Rows from block 2 of a small image classifier, named by matrix and row number. Rows with one number belong to one neuron. Each number is 500 + 25 x the weight over its row's rms, rounded and kept within 0 to 999. All counts start at 0. Numbers have three digits each.
After each neuron's rows are labels from the 100 images, of 14848, where the neuron reaches its highest value: "top examples" is what is common among them. Only what is clearly more common there than usual is listed. The data: single printed letters, digits and signs in grey, bent and noisy. In brackets: how many of the 100.
# fc1: MLP up (model.blocks.2.mlp.fc1.weight, 384x96), inputs 0-95
# fc2: MLP down (model.blocks.2.mlp.fc2.weight, 96x384, transposed), outputs 0-95

fc1.326:507456515483469438502543525478495524482471506487527500515502485509453500539489513492528502508479507494453457454507510467501478473503488490502490471511490493482499481519512521535527484503496483508479484516460492496501480466489522474511504502494490518516544570514490521548512497526493493403
fc2.326:494502482515496524502609504506495513474476516492511481462479486504527453541554524525479525505511456443532496493505479515482505495526504520505500478498502478495497465511465487530511488494493508478533556508475534523516471503524502490488533526498489481535487487481503517541522476514471529531
top examples: bold (86); dark on light (76)

fc1.168:467454467516536485487496531512497516486556481486509511495512477508522498509527479510509513526498439531562512520466504524471507513472499510507510516533487536519511545503474477522478555475489504482444501470490519470519478489427540525473512480533494463475518505492507534507500491498509494506
fc2.168:499443537519463513500469534468507498481531509533486515534493455501498470506495478481508505464490514506530527515467490486552478516519503511464456517492511494474501489500472502531497518483491493497542476496455519518464493459576488483468498501491500492499497482477520479524485563515480498438
top examples: dark on light (100)

fc1.98:537513508491469489502497520487510482519490497515481511515496483499529513480501528486552489498468477509501484477533515526481491492493363482485480482509510498521498488489505539457484495525493471506526488500502497510503530504498484511495462500480453525506489547491495512477474419508481523494
fc2.98:534555501518467534480537489505493511540478514565495482483511516461477509459450448497475510509505497484491469507521534502478469505515519513528513519515487503457499497523533509458511517491480488530534504446513507465497475465515494499489456516510486474536475526533529520504532489467492535487
top examples: bold (79); capital (60)

fc1.268:523441510478519488523509503446516507505541496461529495501511475500472483471544519498515537523462541492507489531496489508505492510448494501518484504485505468481477521529512553492500428516550517511504520430499503521522498502498520506507492489496522510539553511476465492473491520468481478495
fc2.268:517470515486467472494508488514497533490510499493498467501477519520446499530462502489487537521498501484511476473528524531429501484457458482488496502472534558513564489485497488468566440516505482493517502463483508528515489513492500516506496463518485470528501495519522481489499526462514531499
top examples: bold (74)

fc1.2:506447485496453500517409533518470532509501484499514476483481508517491471508498508452522555499509504479543433530497478475534493515443490517506517498507481444485503483472493507519503493510524533523499491489504498496508499497475485475490512495509545481525491526495554484499499479506486456496
fc2.2:491537450522472473511465526573508483488497509489513522480478477497496499541469483503497495507472486413503543471509523500511465523498532500478484497487492536505514431521496491485492482485453503474519488513522485492561485478510515471470494459523545477504494505507500484494500485484520478510
top examples: bold (94); capital (65)

fc1.78:515520524461507491504527536488490521481480473488505470474473519510528516500505500485498524486468545495531477501572499547500487489534498521505513506542504541517504453505485481478450510523506512490512509457515442541479467521506484493528510498537493515485445485492564537521514498533512497521
fc2.78:509513499484492508544505489487515564507502540541479507536521488492496501461414483503491501515520465547484533504522475480493528468490540490494489516489509539485505524518497519509546491521485513525498466422502549490482471504482495480513494505480542543518482503485510494493512496480474492540
top examples: serif (63)

fc1.107:536511502486483514461504522501508454464516484491504524527512494532485484492533482493488465503504509407545494478488497549502502478499501495501506539551464504481499487486532479528519483519545501496519441523470481497484506479474565516503524525499529456486465464496503500486488509520494492468
fc2.107:477429559516510515483507530495508518450535474452488522508540499494465524459491465496506505493506487463466433478492486482462529504467521492475492517522513476491514478487466506481468496544506501510478520514468483491467498504503467481465513506485547471490521462495525484496481512491472526495
top examples: bold (73)

fc1.279:508509496504496529511489499477461507472467516530510475435540521495484550489467481474505510481503484503495477487485501479494468534467490507498504526493499485534496486497525525507486477514514502485512485517486481484517470507480501509513483500467445496524464494490525486476480483513372547517
fc2.279:494519481473519543453517522456537471485517521505503553482473518481490548472508515515485532524493528465556464494487524518538543513495496517493533492515517479508487522490539527457508476524523529513523492523512502495509493479461513509530520545502529496521468502510495494499514516483576473508
top examples: serif (66)

fc1.120:500494518513512525497425485505512504506574513511489527480443483495487492488487492510474529507530443495490514455518497496487560514473488497490502498495446542476496504477488460489485508489474521507461490509477487499481471503535493466510489497496450534483468502514550535498491485468514490542
fc2.120:489519472555468509510484522508495491474548515491537491511492423529486476566489492494474516537518517511505538516482479508506478534504542498483508503489461522495461422513492486486478451471465478504504465546500527480536498483501492521470522524503496503506485515494527484501515500500517491526
top examples: serif (70)

fc1.336:503478518509522501514491506539545489501515490458481551498494491523506502494500473513531511521489447540550473471460501513471545477454523492523518490493541514503481514509498500502477538499512441454465545440492537504499500515467497533487489497500446494482508527462516505498475491524484494517
fc2.336:497456482522492485501482508518513503469487494516479484524450491521541506511515479486517518483502461539512484482468482510563518521515512527485500528476529492510501500515459504520495569534483451516553479449507506509483494476515495468472488438484539484494474470476520489507511520527509500449
top examples: dark on light (92)

fc1.97:501510493527510456532498514489485467527510493508469492489549480481512495520492515549517470507461500432497504525507517511516475508499535503500485462505535450478489525516487520495489530470516589510520500439522464498531531498485467501509481448484528465520517523517520482507519489518498502511
fc2.97:540529518539476508452522508533494488506488513469538477501497469512496459563546509459457487538478506472501490520486479467512509519513523511517503528490495525491490483488499482486498495476492570524505463498510455482539494499503496522468487536532498500533489469544569500500518499485523484489
top examples: bold (83)

fc1.275:514456491485508440535544523489463502488493493498512499509511468498468499488479538512464502506483544499561465518503540482504451481511501501502492530504499509501492447525480503495505401483504497520485496485508511454497469488482512484495500486497486460522530524496508529493502501486492501430
fc2.275:498465526518482533463563496538533489486502477496540471503485490506492486499550491485442531470507506491508504455519514517511552525518497487512462492509522462498532439515508508544476498487546520470535497488493558510550501470513483516497499536507486489510503475492515486486513508522468497532
top examples: bold (91)

fc1.72:506511446487426569521488504495470518496482502507473486477510501477491502523479521464472499485510493496586482445498483483533515505488483487503477517499475497489496462494537479521551506505525478483492430507523509496505499499462469516489489510462495480496496481484458492487491480514488459501
fc2.72:507473460512531524482466540455507484514516492509522461522521495496495534496548489504472488515521538505537492477510496531502491529516499494485542512504511484527456531489491521522494488506558471481524481518506498476490523477457494487505527465435491542496552503500471485488493541531511565503
top examples: serif (61)